config.yaml
model: "image denoising model"
dataset: "simulated stained blood smears"
train_examples: 97500
image_size: 48
crop_scale_min: 0.8
horizontal_flip: true
translate: 0.12
task: "denoising"
loss: "l1"
noise_std: 0.4
arch: "unet"
norm: "batchnorm"
activation: "elu"
pixel_unshuffle: 2
widths: [48, 96, 144, 192]
blocks_per_level: 3
block: "basic"
attention: false
upsampling: "transposed_conv"
init: "torch_default"
residual_init: "none"
optimizer: "muon"
muon_scale: "original"
lr: 0.031
momentum: 0.95
nesterov: true
orthogonalizer: "newton_schulz_5"
adamw_lr_other_params: 0.0013
steps: 11000
batch_size: 256
epochs: 28.9
lr_schedule: "cosine"
final_lr_fraction: 0
warmup_steps: 550
weight_decay: 0.02
adamw_weight_decay_other_params: 0
Rows from block 6 of a small image denoising model, named by matrix and row number. Rows with one number belong to one channel. Each number is 128 + 32 x the weight over its row's rms, rounded and kept within 0 to 255. All counts start at 0. Numbers have three digits each.
After each channel's rows are labels from the 100 images, of 14848, where the channel reaches its highest value: "peak on" is the class under the peak. Only what is clearly more common there than usual is listed. The data: simulated stained blood smears.
# convs0: first 3x3 conv (model.enc.2.0.convs.0.weight, 144x144x3x3, each kernel summed), inputs 72-143
# convs1: second 3x3 conv (model.enc.2.0.convs.1.weight, 144x144x3x3, transposed, each kernel summed), outputs 72-143

convs0.46:197082135062108144150087150118170128094191061176100151129134124136160144151125120098123133073132132144115143117156138059095126101162145139102120088076121052120117125157107119163135142078082105047121143125148130115070
convs1.46:085135136204108160070163064096127134122078169117146130099129103108042118088134135179120119193119096186158158170143097208155119173145104078140160114135138147142154147123169130111144156165167127170112082124142145164151
peak on: large cell

convs0.47:125146100121103154096162177109096187154108079124148109143183101119132183143136142100190106081148140077113077179138109126066111123168071116108119152131122177186174142115112191149126135109178127107163180095149071076078
convs1.47:173113118139113147103110130144155115078148146142069107136099098086118031138115195108147128167124103157126159080097166143197150160095138120085138122145084071123135122110185064104119116168099100154158133110103141121103
peak on: large cell; nucleus

convs0.25:129125128156086209085162132128157132160117133161125086158123131079105096144124055230111119117132104184135190146106101107121161163159191107150155100121159095135155176145177143110201125124167103168110130182098101163091
convs1.25:158124102105155082087110134179142125175141074131112189136095115155120104121143182003112107134128169112076117151127162123095120121094091160112054132101104139108124085103133129178079118127099131105148105118123174078157
peak on: large cell

convs0.18:159136127116129106111120135143060099141122085072155086165157087129163133155108156134134099070140186054138095152117123127143138107114128165185063132148179156085095118089185146129078102113109084205083111131139085177108
convs1.18:088123161138156096166163132137144144140130228196104153124090131132102084115105080151123179194089106185166147132141177116120120129096140065105131144116127152152115146166076130142163117098179175122136096069128144109185
peak on: large cell

convs0.39:102087149106097152143179182090094122138205149100128172152150144158074143097176083126128199094150175124134113083115132078139150130102140159126098164107126096093086101176072125159070060157099123160148142130100185096112
convs1.39:164157127143166140131154122102177138153128092154132053097134139076098129161108145150086056112136122163133184165145117133122164123162149103134120142149101097144181140119149139101229141081201138119114100111144067136133
peak on: large cell

convs0.33:136119151109138155129110072119098095116141059087143136132092142151125121101121192087084078188156113132155206194128132121202099109104143148176142154155166086094105106105154095158133118080097157126076053125138181119119
convs1.33:118142145105135114130090149089109090086106095175111150099134088184129114143131101137113134120089156154109042102021129117087136121127126086104135028133123136123111172144061115068117145116149075148101155162082106153116
peak on: nucleus; large cell

convs0.108:126089139102118127177133102108083113156072116059085136108140153122065098152124155073060155191102124140108112139139140191134086182157103183184116098122134066109134145185128129146110104128128078114106064122132181149127
convs1.108:130183183089103105158164105106169172137146120180145097116129181135161128094126130177150058073131151111099191113135142117151108095059111103117142109177173157143131200136131066073153112056119164084122140153056137137096
peak on: large cell

convs0.16:149119173130149115105122169146100172178081090120103076180118127134134140104161146144111161160110140069108132169117111102090173097187053043167132109133140078105175125139143132147178113066122133153149130105166135161152
convs1.16:122156097149135087138170083148122140127167089125169144087144120101152143091115206130125146117146093159086106118131122124148150174161137128095147159122092103157100195091154118132128128131104146083123132118097143083106
peak on: nucleus; large cell

convs0.94:185098107130135134186109124111134110133089122150114110139129063166175179095111145137135199098055209155127150103091095199086134166138094210142087098124113132085150084058156111138185157139155122076147091070082170077104
convs1.94:084135128141068147141086160083083132142129115134132148140125052109168101191162092136148087149163111128146129132129127083153147118117132105079179147142122074107113100176137163128102143148113134156121141105225056189168
peak on: small cell

convs0.109:155138152099183082115147082132108159129127116127162147094115041195156182113161179154146128108174107113086119091152108100115106115151084148161137174150136121113140130073114122129114066130168164079134111139150092117164
convs1.109:152098071162106186187123170149163077127140112138104131102152184130124113024116138115160086121161089152124153100157126207131124150168141152154137072110151108164142121201157118125150114139122139166113139078111211117141
peak on: small cell

convs0.45:071125111111138148138139160052085154167137060072082138118109139142145124170112154080110141143219127089142117153194154132168130109083184094159127154118187102056092158113127129121147116140096138126130154136141158155136
convs1.45:150119157126169077129092140189114154056108089156133136132135146124077102093153145212129119129021101135106112095091102091108154147176055138101095132121116134197140125184148078121095116154094115143053100126177141087145
peak on: large cell

convs0.85:144090130126156164165076147150070134116145137118146111124125069091092099122172135144086159110074083119107109127156150140149100114096127159042073105123135116138167136106132101165131109143100104140094041133065119079153
convs1.85:121172161126134123076167138086170141154144159153118138104111128170156164153090068165123108142165168157161142121138147137154158109140133068206153130146119184081072115168162171090077125141159109129164145121165095175090
peak on: nucleus

convs0.5:124094137097144131164144141168198119128137138121173113109158182164146149058111099109126147136156091113135136078169084076105086097102082082158106168144159113176129094118170114111116102150213165109128129190132100130138
convs1.5:145080094136122171062179133147088090126141152079110184104167094169104115151129182092121125103107073127105105164088134172145134141135112120087134089120128086093114054110100120142120130115098162135084117114130127109111
peak on: large cell

convs0.71:239154089142173104175139174157103145124136065099092089114124096078143196130180159126153161136137108127137107079227151115123138124127135104153111087142102182152119165148159113131138083084074135142115122107123136154138
convs1.71:059154139113152106133124111134065145177109082103195174109152173107109140105142158169102096099177081110075175165117136089106142140096111137127100151114136140153144207140129117126131116088090154125109095111158135090079
peak on: small cell

convs0.13:081148070120136155114121136100073165147151143091078110139147150147153162146118115164079190085121179093114100102129130162132113094143108191134127107059130064129152074128113141140137122139096137212127065106076096113107
convs1.13:169142132125135109122179080134139147136111074128139124118147121103158078085148118098149119124109140150144146117166187071149154114124129113147105185117082167153097230139135123092090105122093116097161116075123154131119
peak on: large cell

convs0.117:144107108108106105207077096157154100118123157134119102078126143144076116106085155100071112158125094152141091070141170139152075105164124159094095125128097137153150093110157052072090109173133108113090048146121185096152
convs1.117:101132159068132145120173165083104079122143107126146173132128100129179113148147132147144110113128138161121093081157110156097115121093123096129208078121148107075136122144117162210144170090160160096096156141123143161127
peak on: large cell

convs0.142:177139152125193139096138097150135092156106052091130139103050100103142137079146159144158087098095115145143143126140137160124144116163130028136150091151149062092071173137103087097130061124146162130118099119102118082136
convs1.142:098122091114095045181115129105123140138209036137155138134172108162202138149087156105135113115131080124140110152069119122102137113109131146165129113089144158169180169138154103138098160121082119153085126082156128160078
peak on: small cell

convs0.112:129125122147105162078141175151123186131116138136070127121139126084132109137134157109148079116121116163086101147121101151085143125148089142100159094139096129124151163146120134110127109090172142098139157070111095056084
convs1.112:104137109109102151147125111124114120136097117132138171108167134127099100152125157086163095144098149156145130101132151124178111139095130118126126169132108124160130177101165112099103124155082131191162165123171136179107
peak on: nucleus

convs0.130:093086146110128201124150148134150152147151158097138142117175196091175123152121172092172128124116123181098128117108072115098151113172115119137107148133109181184128121176108093141130129163106095104144158146188161126080
convs1.130:144159114149086135059155113119116121075140120167146191145116038159014094110150119127088169117167107101138135115100140132149118136098138145101108135114145066074149125095166153109121130086135138135127107093069111156139
peak on: large cell

convs0.68:048142135119090169098158167151065054130129148122139115151151085126136164133092109093122185143078151138114132143119073116135087143150123094175108125107150171186073017109034158206126158111143116143127171124130102085136
convs1.68:139139118120101085132118079152143170100096080118096107120096056124086041104166181133139117098166125076123121140122137115140165146159086176037142131097089119157144255108176118081120158138090076091134096079103159154142
peak on: large cell

convs0.42:129158166118129096194047103108091153126128132140138087120101103146178176168138089066101118149102101126148099083133187145155108120100133167121128110136120122095079092146062102115101066099161055138108064125115134109132
convs1.42:161120208096093108171159150136117131113114154136150196120118158128151123105106043166147155129138142140170061134151114086132129074134147085148101141103152180164187193108126097094122137115112157153118129175185179124107
peak on: small cell

convs0.70:082121127188155167126141159104118118105087147136197160150134155097101123160126121117192121137138140103100130114140136079054152146121173110166118104124187094078102195156096164171149177128108158131131169120042127131104
convs1.70:174150142098126110136103102133190113092118187158100109111127158163124101102183168093029154145126135143135096063102071204160102083138077122103156124149104235118087099153178140092115086140179131116145104122157138125096
peak on: large cell; nucleus

convs0.115:116109132149121084150083085112119073157088062115097057130076098112127144098116183151048078116080082184133076069110140155138147133144124120154118119081127123120068131119107088059138144128160137108066045105118142128153
convs1.115:130160106064182092111144156079116100130138087113182230102153110154135123110096124112139136065174150105127088129132131094122100090118150092129143074108234104108092134134125129165111145056115126134136146115162098139091
peak on: nucleus

convs0.83:112107107095105148092135138149132103124144133077092128131117129091118116154169143128136158087094166137101099177154144161131160245102130103182131087046105100120122157139126166191188077134113098105113104145134099044133
convs1.83:151181169134157152131120122066062143136118125128156079134162151164138125162068130141125105188150087106136191113091158027110084057147120139043150141201153132126107132121144078103090127123116177148120113167133180199107
peak on: large cell

convs0.52:116146166115136158166105096110147147153159187152148170084113118160185177119078040139119167140130189149175131131107130091156144140148125150111156162146138123102146111112021181097088140090175129168111131158106128126144
convs1.52:157126128099123125079121174159127103093120112122137125090153121058076100124149160132132089151130147129060125185135126116137107158132132130143085167108080198166179122080168076138139112089087189092127144102117143082115
peak on: large cell

convs0.133:108173154111092149041073174157157127170160129148072103150134094113144155165190149135111142095116097111154147151105138109123109133115155169118120117160084167137110070153072146107140166152161083142196172124117085147073
convs1.133:173122074154183098118086115121113129085117144119167146100100100158153123085098124103134151209178132127105078105121141163131145160106075129015143108122176144133098114095163135156157133102142114127123114157155201158136
peak on: small cell

convs0.132:133095163102164103150081116104094069061137114103142166142089106148128189097117170127075124184144066108164137114137116156116110123197078076148126118190106124118060131088165039063108099125161164099167087143131147139199
convs1.132:119144089081119130124144141148100111185122108132113100106124162117094104144112119148140062098185084149103112152069104100124169142115180129132138079104142147119134103162126097148165139076112139132070142151052173139078
peak on: large cell

convs0.127:050146047141068100153095137056113142139114094121133135128129102135162145141125181064120113163057139129155126106145141159103132112095188087149124152093142107039109154140091088124114106137124089130111099146102115143137
convs1.127:185115222139170143166118122114181145104125115165153128145085132062099141101159044223145117061137112138156112154136118110080166104183078152137143112148127148150126110155151143154148203155138127104112091130190143109178
peak on: small cell

convs0.139:187125158093120086119133130141084109187171152108107142131138110183109135142117170127133173095137155105069112147191138107098091127143108079158171109100165134134141141118116173169157116049081094183160140135126117145174
convs1.139:102155127150189094102126097163188193143129116148131134106178215072127157138153160119112111144104055121148164128107129133151155157121166126150090156136076174172165197128152103091136066148098161157063136118130139100108
peak on: large cell

convs0.107:136179200155070117175141159152121105151113125131081091101105121129148101099118118079087123158119164099129092109152163129125076097133146148129069153111120162172091138164116192175099107200129158127120065145113125174155
convs1.107:149147125112152121083104097077160136115117067113177185131105088129147082180150152129119148083165113131135109091118094097178175147190107117136192113117135126119158164134159123113134175074080142138077115145090119109093
peak on: large cell

convs0.99:155138127078178183115156096125158071106145180177151066107102138171122119074106121150103094107128135156156172125183164137147156157139162142159131125138118110137099122148150144079101109117162138130087127136116129113175
convs1.99:117098104120127175124102179100113118120143127103101187087165104165126077201123121121160146157064120165118107104110146146053048103119106109084133134160175150108137100100105099201146146127144125175122152152163125149102
peak on: large cell; nucleus

convs0.62:114140065127149102117143102111144164180191127121111075153125125162115197086091139171098134159148124170124107214159105101057141133160081100167116172045187114194112132161079051112098122133121180138145133146120112118113
convs1.62:181074154117157129130144151116126095079098161147092198084100090127139109117161128080119163152070106087140118066104132113161102116106129102038199133163109147077132138153162174181162100191122134146095123073211154140170
peak on: nucleus

convs0.97:128147114140159168096130165101096138125160156137151085132111169120196171118105060102149124122118116100195115127116155124131184114118130141103132142120105166060119112104169138077064122131188086112112138126138133135008
convs1.97:134093067138044087224161141161141129104164134121114162129134058161115135107115164155100139113169148131067117121147109166110091116094169129166091166106130084167143147147128099128134052145138130134132138091096145110182
peak on: small cell

convs0.100:180154182137164123131115098169158139084095119150075157070064113192115154071172117083143172142136132116105119128080132189146118157143094120060134157110082135111167158158139106128083175155164110072128095139131133150169
convs1.100:104176144093140120112120140103174152176111120161128137093110169088150102089087121175155109161129142183083121049181133138146127150183132128144145094132187173137120148145138131089149101087117159116124149131179221093155
peak on: large cell

convs0.24:110147120104127134098141136144160150134122124158136145121167145171135214172097093104164187079129194139114119113121156126118132193126112140122110098179164151132141104128244156122171073133130159140131132162143088130198
convs1.24:123148147130111078094146136113081129118134153086129159107145157118123103103123090161104077178053100109138132201122106121138081069118145151112163177128089107111129095146018130098143109133139151107077104117124212143145
peak on: large cell

convs0.54:111125086141126086128124077132127146139161075031090119170087106143197145145078093122091110175162113150169156122146148146122137069061081095134084166098155144189134124114169132113092086143138112150108132176123164112082
convs1.54:190135097114096121112108176160113075090107081176140172097173163134125131107154137109133112074094090106119123146092073109146121101185138136112151093110088095142132174171103149147117122140123133123108145117140110159100
peak on: small cell

convs0.105:104090085115154171132193138177131138157094200098139154179130157068109154130167108126168117113156154146113096128129137138161103122102102110145159126151179118142156156116092177131119169077090137158104138134094125074130
convs1.105:133138141169133115120108086123157141157212113146138030128118141181156089150111167115129111078136148124098199166107120124064146139144148164142115106164127141140115137114156115116111082140157106139118097115111061140157
peak on: large cell; nucleus

convs0.125:156136134151140136135164122100154134099089108143119191152098138115145136176144069081106107189103124127128184066132218119125135170107127129085179125148144121047104117148137177142166151069102165134171154134156142160129
convs1.125:111129163124133086107086097148142124134161082110141137085128201128085144062168162124095115115129144133158118210103041126094136138158107162129163142109061139146150132109117100134097113156146075081088110160118123080122
peak on: small cell

convs0.110:137124161151156090099143119060115123113110110115094152126165209138169119137090159187107140121179141128104144112088138144141143140137214118141169155141121129136132161120191100142107076149167118117118168120144154078088
convs1.110:118178073118130123126125107165176151101154092171159116098127081123115098106166090105154142145034145094129139142147110128089112074135088149098175156147114108079089129119038128131130117123081111118144106148097208148154
peak on: small cell

convs0.78:159115110153121133126133136094154067178129109165079104075118132061053124161125172172111129088120111176135151091122133138178118110112153156119122119114110066153114083102167185100111105138123081120094122083090124163066
convs1.78:145121105086131124105107137159123158145133152125130096128186150170200111149167164083125122199154106152163143157124111130129127144144109088114169178158150147168124139118101071132132140156117173139170144179146142109222
peak on: small cell

convs0.57:100113022148099108168170103141095109164117135141128143164172136144158157123081113142161137151125179155148067134098134081181116120096157172129064150062071163107127070113162136124138107176143145161147147095205079151147
convs1.57:110173132138166108111118086096176133112116138131136069093113111053109101113153109131086135133179105108122218163121107153093141150142119155133136118131132084157088143177052129110169130104143134094133089145035151113105
peak on: nucleus

convs0.10:103127100183140150140158122127180159135186153135167160123198148098127143147085135124153146167115133132137150151091159069180152093218119148173107101153144177160077161114109148150131088125123076154105167075142080163132
convs1.10:121118137134112137108118122130067095113044121157133179154119102167073107130133155138113107131108126119101081088068111160118101137063112157102089136132079077123132089131143156092144104100127170097120103215149133122158
peak on: large cell

convs0.4:157087143135148078109124075149148122113141125181128125137153202140140142125159036149141092131174089115148119118098113113114132122150120154105148100119110193131142145146084118125066122135146145157135152162239154125172
convs1.4:112170132149112136126155140147142099110129154081120172137094221137101109129128170128117097079109116137099149113127142157139135109064128136150150105147151181133126110130187179098163092127147137151146116058014105132098
peak on: nucleus

convs0.122:122141128152139103109135093071147136129123162108094082190129134088157162114120183200147087140087166171157115086114073124094108114135119048122078109154117119109091152108077038091162128110101184155153194124134128110098
convs1.122:116106100166146076089162109141065087102137067123141163094136051105114131142134107090084136169135089087103116221063133161150164182130110144073103160156116125158102097156128201105124096116145082071157091155133114117142
peak on: large cell

convs0.23:132170157156169160156164127122107127131120117093069165107161111115147101194118129135107157131105115079119115065139118215117065102188179143168131062126137163100120108131160093114171090167048156157098137145102150106107
convs1.23:164124076138085088123088095125151140121117107134164098124121148126086122115110095080124148148153123187135149126098131139126155168135085062098119180118121162135154240123123121165103118105135063117142112133113131120095
peak on: large cell

convs0.75:135125122094102175064115115142157091170169162114108069098122163196158155096146213102137134145165122122181065106164075066205156084127148117132137147209117120133103133143157111135192113128166130135132144188102076141134
convs1.75:163118175135139165045157156122112093119106114126171194114146051181089119126118155150150130119144094107076098136116165186146116137116099106034126124093147103162134052129104154141170166118135132163087106053160155118106
peak on: small cell

convs0.126:053090144105090172188162129081162132137199171116101160052154192105133137113127118135101114109182110145123124107144133101099164097067096140171134107154093069145138148125166111141120054110115140127138077099205175094127
convs1.126:183168091090154153118136108145118154114129162125161163148156085149143101128130138136134137116034171120104128130140150153127069136075203123115144137128167123123119146153132144087194070130176089108132181141067125132142
peak on: small cell

convs0.121:089115047116127121145118114169135170173118113103115082130128104087126129144127143091088063140097120146140101144094131190134177152170102115097108110155097110137161111153091117072106153162113100138144159134035144174141
convs1.121:159150179134072162100113127078095159116181107144139191118125061150167150141119054207146185160148121127147155121127126067108129106080112149150131166141148218123100135110157120156131085121162133110118161164171124126115
peak on: small cell

convs0.86:179170088128114110132121144153108212140112154120094082129155095126146218153112147177125123032108143114128034093149159181101103106167136170163116093078134180161159163100101127164176151138128175138117116146104092133110
convs1.86:058087134105133066060130096125148132123119126124141185108102062068124053107141081066112119172136139118109145157123136082159144110073113108083133173091077132126094175169138164113142109118107098135120122121123135161100
peak on: large cell; nucleus

convs0.49:162121132121093142180124181088113118136151134133122127077148207143084122129123161091079135089115127118096100102168127101147119096184137189119132125125084123112148109092143098109131124159141151109163121143176198109135
convs1.49:096111086098087127084155124131149129149117163132135133135141111125159105150089070169112105141148127157114127108149178140129178133153103057106145137119148052171136142211115168107139099115159071154086107107005116122195
peak on: large cell

convs0.93:159129169208177111172140106089099143131130121111134116107135182107178137160122068128067141143177108091178143058155134154148135189112112196119128104080130090165131185120193098119145140160115074179120106154157129145126
convs1.93:082160093057094141046109143120123166150138119119128196136103144160090109095154063113133113109071191137072128172145140073129093076100164146163084151145174171111099151167086129097101042101105128098126096128104143099137
peak on: nucleus

convs0.19:104138108125150081097114142110086169070131123131079118112070101193187148119183132090155178129111143140130183103106075097133106101146118112134127135153074169194129088155150112126091090112160129115129142147078126137136
convs1.19:207157181104125176134074140154155142139093081145156106134167172132135125145168149150139112128101128137102096149132163099151174153149164136155188114125196148100149187138110131119186205112116123168157134126155120138108
peak on: large cell

convs0.80:098120150142126119103125163135053119157147105132120106177111186165115175112091094155164134127130146079113156113152166130129158070153155131155086088190142099054139116141100150140166162115086156105127144148163178171106
convs1.80:200111143125130113122090087169190071067135135093112104099141126125180105128168189112075149154127117186114104141062096110134119134150101079084163106082086107158110135086141099140128107142136092139144107085118066113109
peak on: large cell; nucleus

convs0.38:114176234124119141142171149144108146128129135113118082154153193147137142118182124061089110120164159128145123145131100114098120107162115135141119138160152091105142103150109116110137172126108086144159099095162100143188
convs1.38:157109126148115117133137143133133099104100139114154174136114242136094138106130127159120117115097131111070121123144111137154126171255136122090150133125131000136108108158121139191119180134126152095118148136073131140211
peak on: nucleus

convs0.123:156181123099059101123135168151150083129153063137156086112178093076116106118102128137156142192130132041083162103076120204126164179057140107087131105175118102119135136105161184122130183165071107121147126138155136114103
convs1.123:129111126095139204137143149131058148105085114144160165183098112194162134126149080135152110102143163136062138137163157103109088087077120244122092137091146163102134088162070116149144125122115179075120114124134181135099
peak on: large cell; nucleus

convs0.137:107139141130116131151081093114168082102114071127101098116040065100177176095116114099074099126035156080147114049108140138076161133140143116167108127142102134107060147103081107112105147133112171124096063107094093122135
convs1.137:166163152121119084141127141098113128122151131122151164183152112185141125135102114187130142112195085134154089159126127129160100081120113136109139102065193114112151157155171125119136120091163114100071133181100161113128
peak on: large cell; nucleus

convs0.51:099174173110120134180152085065098145133083135053144102155125143082149130159096128131051121153109112112158147121165173211097092138110122203114144100128155095117049092100133076101083126101122148177115093157138185115161
convs1.51:091116161089120100128091114113145106102156108152150115119127149165165107106125000148144128090132174100110117124102103052075131087135161093152137105137159114131095180175075128104163096088166072092124109127118108107118
peak on: nucleus

convs0.128:169143044121107124087144135113147102099104155161116142098103000141087114172103142179148107110158086102139177112090213108114128100129192160134117165140146179110106151106144081110093129068134137110159138157060123149072
convs1.128:116132113110142141162145129138111153127128133080124139157148237132040131117130134210129146150048099119095137153110161142161090171166068108119144129144165000121165086128110108144125153167120113183093090126033108117192
peak on: large cell

convs0.114:135126160108153158055136116118100143097132140134117099140141104117159180171114117099151056187044086120126042132121126128100177106141151109119104148093053145140116071091104105087124123139143082128139175189115116164111
convs1.114:106136126161142146143069136124125098100135095181135119111089044129140097086133170126131124099206072125071178095133095184111097119141108151064142038194214134125122123165156157124153116113159151114159107097098165111069
peak on: small cell

convs0.113:127138188098080104110114135090165166203117148168111129132088145141120124142122139177099095149135108187096155126126115160123160170140143091066150053113128037131133114142117118159125173130147101129110117151127145180121
convs1.113:164166084120139121105111128113122112121151127101134139120116077149003127120150166131153185070170117091162139139166094078125068109096092153160141158129125255095134132145170115112124131119179137150114154116124140137131
peak on: large cell

convs0.28:141155152113168111157159089122161106132132119159167105094130175066118145104166099076098140153148133145144126156170135081160112152129156112161122166108179160115116098159139112096173090104088133121112055118196116115162
convs1.28:114081175134091163155131152102052113148123100123160143164137212217117150156103162167105103115056100150132119129109112120078075060164096162100198102152173069113117106123099139133083125102140164140061115158050160143171
peak on: large cell

convs0.119:128117129118083102154127155164133128099135102103138182108143187136130138129158121113155107097116147130151155074139146128148101110089126179075210174209102128113114155100187142138143117192135082125174156089199093061182
convs1.119:112151140143144141069146122072130113113109159184150129099116192109126101122089109151119139228165095160097105157142127159125144151160143068156109131103188113144137135210088101116129129056127119133094123114059215135162
peak on: large cell; nucleus

convs0.90:085114075090092188161134172093097134104070131148138111101142131154179096113156095093126112070116207124107106094181148098138099157122111218156120135119109148142139162171134148106170118129093065123168172079118117147133
convs1.90:114102214150086159099108113067102146128122171121094156101108122135090064132103124178156138178125094141143140139123153137124124126139091060116145143117155036151133092103131102121129120144169125143127151145156110117149
peak on: small cell

convs0.106:165081081160121132112155154101191126177147183132135178068140160123117168133058130136115153154111156100097141123211142144111197190176158155178155158135097150124152162144085172163122152107167146134154107098120088153140
convs1.106:112236141086110092101122134165125127098125097143125135135145116176118103107163130127159073120108130096136117064115154128174046075098103186079125130144166136094120146148136108130116107144078146140063151129177178107115
peak on: large cell; nucleus

convs0.11:078119115147057130131095152159094090199126062089174116111138123133176166145157125090167135108172086130139114128135110117149111188163217128133156103098195120158133201132162167160098132152124057095110123101103129150115
convs1.11:077131109127156117103135107119100177126169137159134125138130089096017106112130143217129122162158159130111130131129167086084147148121083123111123134148127183079129143179118092118139125091118124165097088126123097117086
peak on: small cell

convs0.0:078123162149110124142151163103115161157146122160108129124134114169160150115122134092106167191099183152178085139129093104205134106088103035102159188174140172119122141163167105145151126152068120112107140137087113168184
convs1.0:168103135132111136108114111150101103100148070115146107135123134136074128116140164162148077004119114093060146147117120135073092142143148224155086098086140040150117142144084161135084144139151106155086115080195148083127
peak on: nucleus; large cell

convs0.2:122106081119144106061180139146058113146136096132166078183155189108113177095099120114203076105118136092087190173123087075114115122119126132102038129131125161176124090133111127144120116154053133162144155127149111128063
convs1.2:151113130124122162106117107136175080131119159115071179066128085134117086079121152174107168172125098160115096125094102211153143152098170095123185077098120107125099107136156110110102103138224125135126099112130140081158
peak on: large cell; nucleus

convs0.66:097148126063127182135172060123129127175153116122143133073146143126126183081104156161113113058211162124095139140146150110128127127079106106195122110153152085190161138136109093124163117112150183149133140107183056118150
convs1.66:157150098108146129098162136087122115116109156120153133119106107145103043107141140107126175127129106107074144097105090123154075095096199161100150100120099146138131134116164133137097080088124127110126143143015240109121
peak on: large cell; small cell

convs0.8:101110140154130155095158132141175144194142144115066146115191100162139127125156146119096133107197138099113128140130120107102149079097083153175090089108127080118121146064087140140162058125131158152143073119195085119138
convs1.8:148105094120167139152166093108089114136113116114143155114083176101077073121130187094156167129166121141142085086154158125193145131123189105134111140074146155195116174141191166121097151110117111126126142069099154142147
peak on: small cell